{"model": "masked image model", "horizontal_flip": true, "loss": "l1", "norm": "batchnorm", "depths": [6, 6, 6], "kernel_size": 3, "avg_pool_shortcut": false, "widths": [48, 96, 192], "muon_scale": "original", "lr": 0.01, "grad_clip": 1.0, "batch_size": 512, "final_lr_fraction": 0.01, "weight_decay": 0.02}
Rows from block 7, named by matrix and row number. Rows with one number belong to one channel. Each number is 500 + 40 x the weight over its row's rms, rounded and kept within 0 to 999. All counts start at 0. Numbers have three digits each. After the name is the row's rms in percent of the matrix's.
# convs0: first 3x3 conv (model.blocks.7.convs.0.weight, 96x96x3x3), inputs 63-69, a 3x3 kernel for each
# convs1: second 3x3 conv (model.blocks.7.convs.1.weight, 96x96x3x3, transposed), outputs 63-69, a 3x3 kernel for each
convs0.0 104:485437489466552523563474512498537517451454520415389413465542538456529510446467469488502502471469539478500561510516558498487524484478484484444504502430496556537558519485502465492466429506468
convs0.1 101:475492505514511484491497517501527553482458512493454530491526490463476512494513518530462489456476542466484546481515534455469529463433472550534511474360471470498540479504512538556485466522528
convs0.2 099:534501441553565488554538490483545585480502573470446462439504499484452517495494498555509484499465577477500509553557473529546519512487476494528401462424523482473523495480559478486479483454487
convs0.3 097:512563568514529460504463457402471479438483523572449528535492520506548473483483485461514487481489502547517482450457526496490474505477503518510518496546522519511526495489518520497478467483472
convs0.4 102:488464533556488497547483485512463503492476487519511534479529507545554492512511468480432519477501505486481490523526508475495482513469486547496504526450474549434508437571480489551547458523527
convs0.5 101:484502554524497524526539474460452419486499532550502468479453490454502462497510530547506486499500462482514519476472479472534510445495467455528535433520536488523480515527520480478523502507551
convs0.6 104:514535517506495465514523453474533476479529537460484478528483469534532453507521492486492527461495533462505522527542486506592582516541515488463455535534488528520474546497503608507484550482486
convs0.7 099:494486496466460571440545591451512463479474543471524441541487502535436446516479557468493511468493481498449493538520522482513513468507513537486489525421317493473553526521483521521481518450461
convs0.8 098:675651607564501459518533444413420466476519479492554505470511537489509461481478480449461452505488493471515484511514528498505475483501513513540502485553481469504445495482495476479430487485498
convs0.9 096:528557507594442517506508514534489499462593516505481488544510521558459475490430496496505510443535509466412520530508525523510410514527504495585502464363418460554595483443505474556486474469482
convs0.10 102:521502497619463360638540518457530480434499539460459544503502432498434530501471452475495496470487509455483519523525473514494466533498489416533540526482447514486490504470517507532483504512465
convs0.11 100:547469475574530570621489509475508519485508519388482445530509516495518542505482509480497499535542480453455457505491506513494462525511472455425429443537460484474482491533468496541452506500512
convs0.12 104:467520477509492442456562592575540572454508535424460536508446421438562517472465480464527567426468587451468518541515468474454465487482517467472469502503463531488464521483532499520451543496508
convs0.13 101:490522467476515484450456526546493466525617473513556567505508542458510503520517520471469458460527464513518493457514460453473503498459480475502436542541485557516517513507551526491465450484515
convs0.14 100:460428411540492450557565532514501588428549512502481539507523520449522519469507468487487481471516479454529493530509502522459472552453484542488477478448525506576564521505478503555499503528517
convs0.15 103:477507520564549457672562484537594557577571511503513475492467461507483492486511497523513509481445518497490540517524494519545439532525441404474496453550513462502510497472475455482511446479511
convs0.16 098:483534438514529483543435462548554531486473442408482451498528509567422554515538541495496493454516530477401481501517488484509517523521512472477499474495501486486499496447504517502517538517469
convs0.17 099:509517533470556491447492520421428502434528570534551612541502492487530588528451464415472468505486558498525547498524465477484570415437496437458434466469526454444492529545544536452448531509484
convs0.18 103:442526481433536512462483485510515532480588542515494492534528468542494508493465507463517510504495550444460474494505546483510544489490510519444427533401501540492522484446456513497454518499490
convs0.19 102:518478526513471491525477513447520476461500442487436549502497520505489526484494502460481494458446446462473452479469505480512495490508476522506529480549529489545505466541486534492456460467494
convs0.20 098:467521489536518445489485517533496502432525549442472527504498476507410437502543475486471532482492487465452504535505486546503454474435505465478468495466500500529491461518477478554475537505444
convs0.21 097:460481515436582490465446444555575537548468480569471505554514546544518514553499471471493487524525424503476521535496497500618507491465461562511506499517465480480465490487469513557503508490419
convs0.22 100:543543539504438502502652490437525546460520484469481457506527505534514515514429476438479463460490498501444488509500528525448455507512504539438460548496480452480523501504422473524500528469482
convs0.23 102:629565536515529496440448458549496430531479453431466447482535506491504500553567497470502495475496494503512463490493483546515514536494526493522545535480507553502513532522493463530558494517478
convs0.24 099:497531602457504586474444504480455433444513509473498533469443481499512536507513512496472466481486405520549498484491521525455495471468502474470525481370540524492483506475449513549495553527540
convs0.25 102:517515477492444488443479551497522516445542561486528549510488479520486468519478492493492474503529531458516531562532484506468498505533532491509499551474492467467499518512489503489536519501469
convs0.26 100:471515499485500531468487510555530529476534467525435528498483483478610497475442527454513502519558472486489486507499483494408538544484470515504424503438477505451514458498507491381538473524494
convs0.27 099:443519563488560533506457512473473439492457493494504475506496501526560519487542511459480487510453506497441500461505527514472575492533511534501522543458531578498514529547525506503513435467503
convs0.28 096:482446453490492488514508576468494440485502495505523472478462500466519518499434449499441497495488505493493438524500493529549480500523548464451491511572422491482484509504487573478477471518474
convs0.29 105:503531563523573514549532421497505517520532533472545537515491475500477506541546522456522549475419445505474549500493487515475516524480602494467506488528492485437469547502490480485519477495535
convs0.30 097:491521515596483547557413389519499511523509507551511562541517544544562573507554519487455472477453423522505494523521521555508518510440496456478468479470488499474514466521513423466534449507553
convs0.31 101:440511567481540529454506600486516483506520432601602461469522513465533528489541506456475514504471492563519489515481460503487440514554538456484428491485458458479477480499494480514505428490498
convs0.32 099:488461444473457539506396523454555558507494581477512556537479471453497510507514427476485507530481522518530520496465498553500519510461504505508449466486431545522478418476438557521479398514474
convs0.33 099:499486506522560521412473523538537554531524458587515491508484493522488505504492482505474515458459480518504513503502527504491508541533472512534545496504568475497543467496469548532510434510500
convs0.34 099:548519574530471511482469536404540477526592553467529455518524511465490518492452534458473443513520461416512480506530512523495531454512462452481476557509477500545496507465523475433490487455484
convs0.35 098:548480508562496437502622439492464468500475486514523524560486422536416510508543476506465448470430495487532490517580558496551527461462521496462495494586537483469451467461528459545443435469499
convs0.36 102:471461482469443509550449466514496508518450485504537507495498489487497542460483483475452510470506535502523519475453472501432530495504488496524534481516559595478481547588501490453535499515474
convs0.37 104:490504544443453466489487493457453543457490528499541508488500480505536501470514527474437508485497548471482506534515471491567436527529457502539514469513497478505514489539512540449476523437514
convs0.38 099:505494526475525499525500530519462516487491468494497534486504499507520539553501468502507479492476500491542436467447504501490533486497527524530468502522492529502466491511500476536473444479502
convs0.39 102:425480448449535505422508436499495512527520510495453469511462507554534508530518520464454514523518479517486500472500475515518472505502464469514528494494536475589562485495508514498502494450445
convs0.40 100:509448475488421526494377490446522502487572567423501481548519460504457477531510466476502499481521490440491485470450497478435502493458504479498470495477480507525555539524474511529442569488470
convs0.41 102:511555486498470475496505451427460537464498469502487515516437528464483513536423547498507517486462527526512572475530521537547483571512452459465530528645500404517483523518516496434440468445505
convs0.42 099:491468518542479421521498459509552467431516454454506450484481434425483477474476458507496475463507517454503553502486497512513555537516513504465550531493510476458418496546483496485462506489499
convs0.43 099:431519459413487456422482434500576522472566514490491500506481525512403436502523499535524528527434485487433508514479483483529371452485458488508494418499511510521512549537429502534413488508487
convs0.44 100:588572470478521477448514590477469515522486524568510556501495540484513521462519499482448469513494486493477502535524489506489464475527541526504474484493478470536512455485545479503563529531483
convs0.45 100:464490445490465511451495563477520476484503488510551584510529539479520532537503534467498458497527521494518533524498541515455448516534531440542518489489457517506515520565510500533474479522543
convs0.46 097:505503490539430443487437560467495532495465593507523562490546495517516521547378510529525539496550526546499525500524492492386505509540475469489533462345397492505506522535476469477477508477489
convs0.47 105:516506498501573560516532503456423460509485435510500488536591600467510544488488526491473480480452446480477462484472492509472443496531523465515507457456460484440468488481480449474539474529535
convs0.48 098:411465451541557547455596524472520451609482485524494439504464468442572466449476479558424497511451445503560478501542438543449455488465462504581533489639477524431493564501468548379484486494496
convs0.49 101:451485467499513427564493406640511467616534464592581523491483505523516519492470479515489456493444486534531506458508466494515437502493443448446474492463487410419450468508502390480509468433534
convs0.50 099:517491451493467495577591434450448548480535475562509522500428476530429567523517475488495525511495536506519549502512510464488497475438476415418446383474555486463491550503476535569564493512518
convs0.51 100:524481447463516458517524451512554565537462567418493457528489526526538495467484512496479483491489522467474496520478482507475457490483452521516496562523540515509497491478476489510500486475526
convs0.52 098:543518535447382462454493487395494458467540523515575459443484532471470555525515549512506496507543501501522499495536480553587474549506513507522513485530483446508510561522468571564432513504466
convs0.53 100:498459472541493460488427399434515541509505555532420554515567541490478606508476486496495555468501560511479520457471445525468459481512514476445491510473543518589513482534483539511422503487439
convs0.54 100:434480472402468489485540486463478502439554435556429524530499487523517497479501467477486470486504476524455498492529498519585534476483508552519493540533525464459527520513479465460483463541508
convs0.55 098:470535455533493427550529562473504554463594488463479452507466489478487458489531555487523477485520486511473470505493482480508493466510546437522537417469560464518466493500481479518474499440496
convs0.56 097:437420395471497449550564510459466451481556486548548475527489512486498507468465511463453465505499450488488465477508480474522497476488473560519529501492539451524513590562504585542495502490518
convs0.57 103:536536506476442577376541548512445551484516544498512514550513542457509465515521486509493526507492520533491478505537498528488494501540532532539509595504461571539552441505493469476533507513523
convs0.58 102:552474515491481555474479502546552513462519513512544533518532488522491492521574530498487475486479487527484530454471513482469505503510507443454461544417441507528521477441452495476463466459509
convs0.59 098:503481479465466568533437544516497467517532502583505536483516452492534464504554469520540499531559481515489498494489508485501544488449536480443485503515521471477497545481433521491559498463507
convs0.60 102:457515511490512503601562496503473436517460442496573519537525508509513459512519514475475464508559487500515525499459482500502488490554517496501449456512524484486480521506557420458536508501513
convs0.61 100:532517520511502482432437420543553501567481469507528479541494451483476509501503485556517528570519506552511515547559539508496494469485500450517502494465432538496528525538478500549467509531452
convs0.62 100:538576499533517492421525512474525430527542444462541471504506537512531506532565482493528487476524471484539447514490478494494521465437513414500442451534482431521507519474519460513506457472490
convs0.63 100:408447509417482518437567460494458524519452535467497451523491481500515471561475491518506475545447502505526460492517537520461504518450501508486477493580525489482551533507504476500495471532432
convs0.64 100:495500497561496528574520499524551506521512532425448475475479521506502517460530530480476476513476480496556494502552504492558530499520495414458540479502490444516477507489469527470490542509486
convs0.65 100:405450533458438482514547496442492483470563462516511444504547506468519542518547516466536513478534465473482454422464505497473467471532451550589492496495487444554484577500474483491526544521503
convs0.66 101:453500534473475570420432508489502528509499577556517554496473499539579430478429501458480498502502488499537517473559570424449590495507485577527472552512514507444452466510476516387444466548469
convs0.67 102:460549515445512471463490466624529467543464441552459431473523524498489474501512489493484481508477487550502533531480495490471468503498472497531476464511536426510493451533490503532499523526551
convs0.68 101:486524494493485467494529513544516472527493425533476536515499557528517532545478536466472429463503493523515528536490518523494432491517505487510476581553508479563557467515493509550524503490504
convs0.69 101:464551431525534460491507410462528545467593507440515481558522497501530451558513463448497534494463522453506518538533581519531527461501504487503515434547564460507490470447476470437524523493510
convs0.70 099:469394408533479431544580442500585529459481548417511489499499487533443544520503448510526529508577486499421481482470465480476504467487538475468458530572483482559529441457425442505495475446480
convs0.71 099:477522482510503445536427537529535487479484528496562539463494520509486497512473461480509471484542489504510478491516455524494490486502481559506469503505514506495520452524556467494560526520481
convs0.72 097:455428380522551502568619530516538437490516445473540499462475455514511473527516490487518488489557483489492447457467474511494494518568551563607527470480511500509447465505475496580532547513493
convs0.73 099:541499507460493483488460411542490533554502485570512491493517481449476480478530497550498487531498471512480480529469511528501516509478468494486427523488524545492467514529517492590529438562515
convs0.74 100:569631452578552431547530523406447464435483509472516462513552516498529526527536513448486475484501461447512467549532473521521522490520545441532539493514539488531528535510519507469533586532489
convs0.75 101:539540554444463530504501504549518452548553456511529484482471508471482504497489524540553508533495454479471465510470502520434483518520542504509496504479452491519518486505462526568454491479475
convs0.76 099:432496530435508518417484475519560532519525452532468363489489489513487554509474479455503512488503518561494471501519490492486497526491442515498453519484490520509483433465477433478500473537591
convs0.77 099:476416482458530467508576537488522496469529565512466512518599498535420498489418452496535504486481524511518474465584497445481476483487522506572466469513535480453526527456429474462464521441429
convs0.78 100:451413452436474493501521473523546497428505584465471514487491501470557492477482563488495448471481478466473501493468538451538531473485493539494518518586529505477506430406516533455459532529522
convs0.79 099:552476496583454501597580465482491469502420494488549440541548518475532502515508528504505498516501515434457482519480505506535517525513492519508521583604451484483479466506481530516492463485461
convs0.80 098:527405461541497451517516455488491477465481489471568492514514506485520505479489458506445474470533519487524463577483441481462514481503491519581523531477535487477521498524502475453477510549506
convs0.81 100:450501502418491584452465429495533535526516516487450536472468496519502473468531468493556494468458498500522499496480490535532468511521459483424516485583513457497532559493473487507502541564467
convs0.82 099:525464473504482451536500507564483537524477484489442403512502512488517537516518468488486495443484473448507549468511502533515500488537480446497558503494487513505500497508485529460500537541510
convs0.83 100:479514501505486513578642497488454456573478421555570553492458520528472520565560488487497521479457543479530465449438473495527467533534545481447505447511557494493480521487464454502496520474480
convs0.84 101:519520471487500530462461520415427543428491535552570592512526497499505535506483412475523495487505467505494528490485525437485554506498495479477434484416443465496404529489497494504490491503435
convs0.85 100:476535553409528463463461450505459509452501470536509485522544507473501482522529538486523504543505496464471500515465497449486512491475491507482477462451530501466510528491464513517445488483474
convs0.86 101:445503562404539629535537454504521486515457473545483446498485448473439513478461500529509494512471480519483463498576592462548565494542488510518505509490484481476492533424445509495474512516451
convs0.87 099:617664590514543525414378431516514522487489483525471535509485510521455529532494485517522508501503537545509487509488507515484453496489446441466470429476473492511506488497493485526544471506517
convs0.88 098:520445443495512522515479439489571484483395480464464513506444516449547488564460503509564517449502550454515503522539516486458543463529496470493563452496464457471557534503484477442563456539472
convs0.89 101:558554580440444550514597572527474462568499466516525466502472530542529516542523551467478497521512504481534466501496502462500535486569545519554491533511518541484462471510453491473492556538500
convs0.90 097:534523481503457432492473490546534502495537517465514559480514491471490481483467492440482485459502486497470480541513467495505469504503510448477459470556557449489480448482510495493486532514465
convs0.91 098:514507486526546543461525412511546496514528491498474402624513516551517534499498492466490493458482497453510462507513494505548491507514490487488448512511528525519465517470525507495471516483554
convs0.92 097:512506514559608499476482453424482491470537507491575455497482497488476449492545484541533500497521484518488532462489492547522488491502449556522503529469509456543494475481484477520468521485499
convs0.93 098:470410544493437513513379451531609515503534441484523472547516481555445568512505450465531463518512466476443433497478509503522521474516525519526519513394638490520514451478531526508495517484488
convs0.94 100:565493493550538468528457504499538541407468618460483521522501501460512525456500520494437454482514480492483481475527519467496497482472501503505532455537477450475537502454451555449492584514438
convs0.95 099:528572554522519480498430540584511484540494465532514481539524510497441501493526477513478540528490530465505485542492455530526494507502517495556439459476554472529524474519557527530524515479497
convs1.0 091:484450475491483486538527497405403421444394437474447438498424510520492458481461501534550469505486501503474454479466535549467531542494572454480534524477477526529520546533535486485439525439485
convs1.1 102:477475429532530543515501465503457459510469535499484483436501537529587483450486456507465506397476544565597557501520512466550551505500494453493489503531524502482447542483502561519584455496535
convs1.2 096:507563514484545547467537542521496505513463489507564449448518463486506510471522439497477465502446475506565427504479480516518445483539496475504489568519542480484458503536509479393470468492406
convs1.3 107:444422520493440530472526507524520536485502445516477482510461479475534490520464537515530537537440534469489521507576509503517491493448528533535521486487474467469365488471468469541538546493504
convs1.4 107:526447524536465531539482504495634494497508465496521455459507491522477499496467459505431482455509527489498534506474446483473474484455543558488581510494546512519492539496499555525531498482541
convs1.5 093:492552487507489514524523557446503514479468488471461476544521525514441451539429489516514417502560436540485456471472506473410463540522544464510482457528548461461451542507482443495546548506527
convs1.6 100:493513539502519522497479500529527526516549556506530514558493467489513496507528509484528546498471473515480430576537547504478480488485493514470495559539541467497499490485483445450481457430453
convs1.7 112:599498473569487458459435460500490463489523484486524548463496494588459553584468546460550485489611560445442689533473533488508534463483452498519498536462490544507480483486540430454522453574474
convs1.8 096:416455484454515467554531556502546465516549444529451425499465476460505468492507470494501534505504507534550501561561509503526533490475543501549549535496529488500498567521532488477549545517549
convs1.9 101:496516508517379560547587544523487487448578482457458491489482486484549537504533455501523524548511582491480473473525488492462468516432443461483494485579515493477486451465492447508567481421468
convs1.10 100:459488548400448538530527502524472473472490455447498506514554509530494465440487452484476478484496476557584560506567482515517435532445457514506448561520479479497597521513520528563510572430499
convs1.11 101:496544579501493545414484511495497465445478491499451538522500498502471475531575508485472503474531439527466464506456508492513504503469538514538575491472463509504452513482470493507520558514494
convs1.12 089:464465461446551506532506490505423458490535526513566524434507420459501473474401496504506502478521541520530600495525535471565489510532482504455472505517505545506526443450512518502529499472466
convs1.13 089:500467431484496556480533544562566537538526530472498544490505415550486479535479472475507478476498477484509498524473545439496482496430535552498477518477438523456487534511473493526495578517486
convs1.14 100:489486562463479538459451540506477510463485526495567529516551480451486463456502492494479544553518614530568539562541419549518385487491486485445464529555587588556494567551461503552556525500527
convs1.15 102:521535545539562564528522545481476515495555547530545542512516507473461472447482489528533564467472566466494528536531526467474484538511432436568535441547577500491507484485454447480415531499424
convs1.16 103:508451465477594556443515474474450434458584426490523519463471501484510604521530544505503517488505451518472533517492489492486580494486487524494466490520472526500534490502555555450577513475515
convs1.17 105:513567506458549494449567501559537490582476451514471466557544580545401468508477520415512549425466466480481556453552495463482552505464466506546536483474479553535563446498551434553410489487502
convs1.18 100:468473483540504472495518520496544530531528511563548504469531584484534507510517512518553514494522480485468470520488518449455521410410536471460497487531458542493415529528539504535495522493518
convs1.19 127:524530519495494518479520460548623480538576528483650497458552554526507539488539546497490500508521534458522457523510498466518488419514621519464507448410459456431437507475468400551503471435538
convs1.20 096:558494496442618573470463538513494504536495549507465483443491519423437483503534462496474515511498444486550422459531507455569482480513484501474440466533556490538493464497540473512542548498476
convs1.21 106:506485464502574484479487513495488526473416443502471479442479454465558461543566515542467498467451416449489451486493512468522503480502505497495483486495505562549531487543532505477526519483509
convs1.22 098:419503425470465540526507606489476452514447384528493499457415498453553545517590567478534555533490519556462524500461523530547493549576468463475561530495491550549533493518564573540510499507482
convs1.23 106:500495529536506535544571572446504551454489522492548561532477541521507505467522538526475509515510564504479537501476430540553493448499520537528439559526587519485517524512452528507452432548545
convs1.24 095:419512472550591464491517498509505449490506472520517543564499464542608497545532450554476492553463487521567499504517471500528542551513477479438470501496480523471508526560545467484524543483516
convs1.25 096:519461429447409460511563549531541563506522493485506472492439455492524492464493500497458467525464489485459481410489465510584486443502480510564481524541426560493501465466503552524507503474479
convs1.26 101:542533430529388490545492509477468543471476519514507563495492459446521484478530481516538537531615439485392601463509544447452530481465440486466494532491511504479469497487470505568457524484459
convs1.27 092:469454455474485503556534526458484491478469465487503484487498510460594537539489445514493533493527549514554550462451481519462514513462568486484482430512543447464458484475425555467478572504566
convs1.28 096:508467491488427559457461467494479510468538428457484432411432524454495446476491407519535494475489492505501522512507595491513510524544474494494481491545469452523544492442525497610553512542585
convs1.29 105:485508549478518487495487499495534473492494501516481533503484562467536522473463501524484512576432513498475651488535500463512600501529502541534553464521508452538492515471510502515462459386511
convs1.30 114:491508446510506440555544465491475488487463512426435497502504429528492454525513477490463468595570509592520475458435476488503445532504445481501482509526557518507516572473529528508503579577541
convs1.31 106:470501526512531513605523549489538526485527513528511493518552469536540485537474461562491514565516492536535558551490456559528449501482396504461453510504471493498443591526478492478482456480461
convs1.32 091:563431526524450450486460464526516541566472433529514488493466471529491465491501479442469461475535565476604508486524454506493529490502524484528432565495507546453495490544502479546534477526447
convs1.33 119:550538552551538560522530598484498463525503524490506503530501456527482398492534554538508542509526601510446507565490464505508487540489473502482422538504683495487518606566512449504536501578556
convs1.34 103:496481499544514507455479439514549484472542485506542446482483460522507541525533476473514478447482442427504522519475467464516515481473446523461532522472462485491531481484555457503440505519464
convs1.35 103:459477499490632544485429494542536529506488508505489461519553509476521527517436546496481517522525561521514404480464520464521519488412454553504535513473491490504541501531505490452507506436457
convs1.36 094:489460535527508527565502539471508544505464479495436499565507546483520497463500440527478496494511491563495627456478509497553467535476416494471498460494605459449426543535466520440501564553517
convs1.37 102:500519457522470487578507540483465484510466463497500475522498466564457469487446467496506533502516624525589486532485487518497520473452435489521523509461531491448528534514510519402506525494455
convs1.38 092:483530496497506538462473534505587512498455468468402469437579560472480544494567461434485530448493478419492484504446502542542478547513467480421469508555518554502490510457513560500490496533422
convs1.39 098:499507502479565475512527473439423460481458511493510525503468524464538607474436521518502463514456549520484486500489488509495488482516478507512443507517532516502468497473460522468443529525453
convs1.40 100:461435451458428458523483479460454468516529473530549478462471502518536534528568537524486486445501570530499517517475452528530588488521498467511501515491461498513507523517492488480509468549532
convs1.41 104:458418485435525499528560464515507491511521498512452480507446523509372445484459527476549452452455403493452458523486465536452528461471528537543485542451483511499495522552461483538415459456370
convs1.42 090:434480537412479553498553499497490473495486512560544557425428496496432424471466481496536501462465540464469559464475443444524494427542487549511496425462450534514532448421502494505486485574558
convs1.43 098:489442467474518417534508439499512530552503447469518481486438447484428501472480487486465453502499467524484521484472427536564488433526509475498527570488465528541470542529494524520486416537574
convs1.44 108:564455447578490454519512489450422502474493514565547519472490549489458540555530527546574437504459441524530526466464439502513494507538443503501523450493558538527534511489465508510492504508499
convs1.45 092:509476508479510495514474440553584520500546519481502501514564499522613529576574528490443478458448480548516581524521475452518542573526507507500483506508572440477464506557522523465511553542508
convs1.46 106:520592531500458443493538418519548500523513539523524475449497500498645467481556651515437446435537537487447415514475557463470450491558555515501510466501496490549536484556471486519437469504501
convs1.47 102:504501529491514512507528498501510509462488521488516539468462466473571509503530519539590572537499614483474603475458545517526501524511498510476512525510530479491509478478485499418528493484546
convs1.48 102:535537481516555526504542491505492534505468549494525503453467467480524522513520483456595506481474580462500525546553573526489519452592453493556504465464529500515485525480462485542487518510534
convs1.49 088:450476563465495527473441431514589551483497528526552602473556568460587527426511539520451474532487448479503454496548530493487530485511576543579513524529521465499499519435468545457519519526511
convs1.50 095:509493491508464494496511530544565569518514536470455465478528514446529526463476519509485487496442511459484526496510558566495606513489517425443478483481576453540459518495438546519515464482527
convs1.51 102:507524589438510526484509495547540517507564465570501497546495466535495502581457498513453540476541512524456425497548499548490542530509545486480470596467470562540466499494494562503544500472515
convs1.52 091:462457470496440451492491474539594556545517559515445390468531491435558487472502498468454478484457589560590453479504473500521490516480525467470576519529418467535495466463444463488415479445513
convs1.53 097:542548511496549488441458449521541522537496529514451421488455530520584491551586500457474437502540484478554411468500471514527494549525587473460470502440547491486539504523508482498440511534509
convs1.54 109:583533496503520446494478490538543530584533590493527516493421479595540496498449532508504468496514495492532469506490575468507562485453550532551486424443495458514478458551510493413517446456561
convs1.55 100:484476579440513555497498502503451457450579451478503475436530487444550475527471517523467459476522509539471498488467523457513495518467577524500538449493582504449515505495546543402460547572468
convs1.56 101:578602542530499422508483486521516561507483484479459422481438420567548490578504467493511512518522474484547477486479487489459522506543558469455501491489502492488434487496478458495537523541606
convs1.57 092:544498444543479459486446481483450463465503446481487548542506449501537449561414432482490514465538441528473514502537530461500526528491489464470467481431379484489505516512518460423509508487435
convs1.58 090:477521535526448452566477488477448446498478457496520552562593547438507536428486489515463494487434472514564477508502504521522554490569525530506466546532425529514601517555516489463539484521460
convs1.59 090:521477483548556509502512507468545540494525451409523467456447500485518554522478552483484460506554522526512474492497539509504569480467522478558573439482451482549481437492476586531554469475440
convs1.60 100:437479502501508487527540521513500546515480499496489476513456525537509527555536530496462539510482533498508545489521575558490531532497452449486523350454478588555575490519504571501481508423526
convs1.61 095:489501518469475555522526564513528476537475508494472434430499503417523511457498582524447434511488527501542411494523490509482562442470490497431487493514468517465510496438544518477551498416522
convs1.62 100:479503504466492451450524438502475478514466459494479461515545537493460454555459484568481441525481504543471468542529460482501495494442536543508524510558544465541552566547490512524524502473495
convs1.63 097:517530446517508457501487449489527429513571473499482427501482450528578463549525529493515506440413495539520413486454488529469464526491533511480494492459453538562552482493520491522504482511544
convs1.64 096:502495543480473567461480447509520468537489527481549566500521477505499515443526437508498470531528476563550566515489542434471543474482497476451504478490439484505577521476510493476547482489434
convs1.65 098:481522572499486505462473430465521530545523571493527431504563524559589503525541594528489453517528520512446618512462541577511477532514543511452489501487587502447484472473497528486475450491556
convs1.66 098:509472448561473489514519475512532517544559496499448462506491456505531544443531438471504473477416421508598572492525575383413605420490560521549533545552490524487438494537517461545608506528530
convs1.67 113:462459467461471455484510480461464508484503559501558591502498481487483470499521492547520448493510457510513488497534418541537502552526537487498453456500554467515484573554485528506489565497497
convs1.68 100:522456370552506412584528438487485455464506554435515515485483425457490488450495553476445493547492478511547485468487452465450454476473501543466452517524496483465468563457511485480488540508478
convs1.69 096:437517510435573542454508417600558488561481471524534479446494548483532534435528579436459521447528525473481511454492586496564443522486480475495567445511575504432479444552493521462524490467486
convs1.70 096:418526541469505583465396516428507478504511531518497480416461466469484481533539454512540435493523504494480509449496451579548507549504542504463452506449431523529463478474503513545415498495420
convs1.71 102:494471475514480529470555486504462497470471485489516574448474516463478451475486519560542557539520481520511489558583525582523436504424443508522466504492527520492497512484457577523471538488436
convs1.72 102:543577567510528485435430464483538526534465540538499454505454514488589525451501544506496524541454482500438519468424499530494517583542571551522518500534495526458453467520536512496467537558461
convs1.73 092:513497503565507441548485492531499519484469498521521559539498430577496453535511488544520577532479492543511444477475443541524482427460528436470457529473487505507483525485440572490507468478531
convs1.74 095:427444488504505526461529506527461519506469497443400406478413506451500462523517474485457491491433526458463520461511465475400465512479456463530472450526501450535595476630525468517511521520498
convs1.75 092:554525513585519536584573569454464475452480525422466492501515487484449438505534496547529507508493501525527565513514521474400493507491487547533522484410425534476509500536477482475516486481460
convs1.76 099:512454436590519494557550485492518473507456519512540570424484405523490375535463400476500434509534438476528492523522496518529563547544494478513468463541493494518551490528522438487419471491450
convs1.77 090:513517470526541446450467478521468511512563507517508416444458493510590558539605568486443502455483472453471422485474571466510518517544548490500485537524413543564444484471411500440463454521532
convs1.78 089:534518528517458457486470506490467419538551397556473517496458446494522486507443529499574528483494500496469577521454494423470559500399570498530521460507425466496502572529536453462505541493480
convs1.79 103:446533489478439532492497496506532533567493469525458426482455548501553486497513515501553517484529500541498460533512463604501504552463453493492521493455424486499445505444572452477533496455472
convs1.80 096:513572542407389501442435499519548476508531489477452501442552545519560536505559473559544540502551480499498489484481514495459622547528401467456496433533443561460456502445491521496533510523498
convs1.81 093:473466412525517427537500438541512466534519512578548386373581489492463487468526521483459479474511513512504505469563552523526481476453506428484481528548456513473476474529556471504489458519463
convs1.82 102:477537507418526511519477470492487423464525532527461408470506460489481447454451539530528532471523498514625456477475499516459426495510484510491499499451446446493507505533565537537482462515455
convs1.83 105:510499489517504473542454471494542483470468493484414447533512545443506488481452454506499507501402449483484492454462473552490533492511526458485463530596538546649552482476519581437397505432491
convs1.84 106:581552543476493516434553492552500519523490533509469404572476558553460543534486587477478500439483568508549641493497542502472582533553595465492498520507481538551517469477470493565459527459532
convs1.85 098:499497492487546522468518448497434496543424551539448476488581508470513531512529547506536517446402474458527459472504461494495567493591527476516519464540539464506515446481512477584456506532493
convs1.86 092:508503488571470394544491452457509531462416550497534469448394494478456524499486547531545466525548496508453470564470516500490564448469532482553514468524488485539527542524514467459452484462564
convs1.87 090:474463490560527501505574588549537551514545502530491545485549492530541497501549481511478454462432466510513508508516525537494548530480578461438487527517475523570513480534475499494497492463514
convs1.88 114:499490497446452524506532511503426516512513471500453499467413518551468554525454480466542490463528493480311587510501495437499503507423488408495512470487525466458544461481515514509485507443535
convs1.89 100:473484491489461474505463474534494498511489567486479484549441504524478474489466553464519454534470520441488501419459492486544549505553460511510472512437439497471470460506539527520537474507460
convs1.90 100:511516491475476514505482536453411432506481493481428609523475521550457414520363393495593512475550509511506616476538481530509460507471436514537565407475539529556689475546519516515486503496400
convs1.91 126:511494532502442459512471517499466518454437482526484483562490490485478543497497568421467516493506529474497466495473435462475478542569518625616637511538601527519526505499425400487474564540428
convs1.92 102:498476485514585485503493506513580522535531478513477423409562475435416509453443550450489506434523480495482465534499523559509478508476495512503568492498457536404465483474562529465483448496373
convs1.93 104:461503512471458461533462512503532435528392515495538559493530498521425499520525522530502515492493496484615573469468476478506595530581500453479508459474464459433463505443533491469491480454428
convs1.94 105:496523526532478522512597535581504494557487484558541417464580487540491464505535484523516523496543578458520451439485519470538448474480482474464467501554565492467514437520549429511529503470486
convs1.95 097:507576533533519479447524465477481492484511521544498474454495532428419557511522455510443447531528608480466610487504507469548485515547488492536465432540547516467515444432534571588470510531368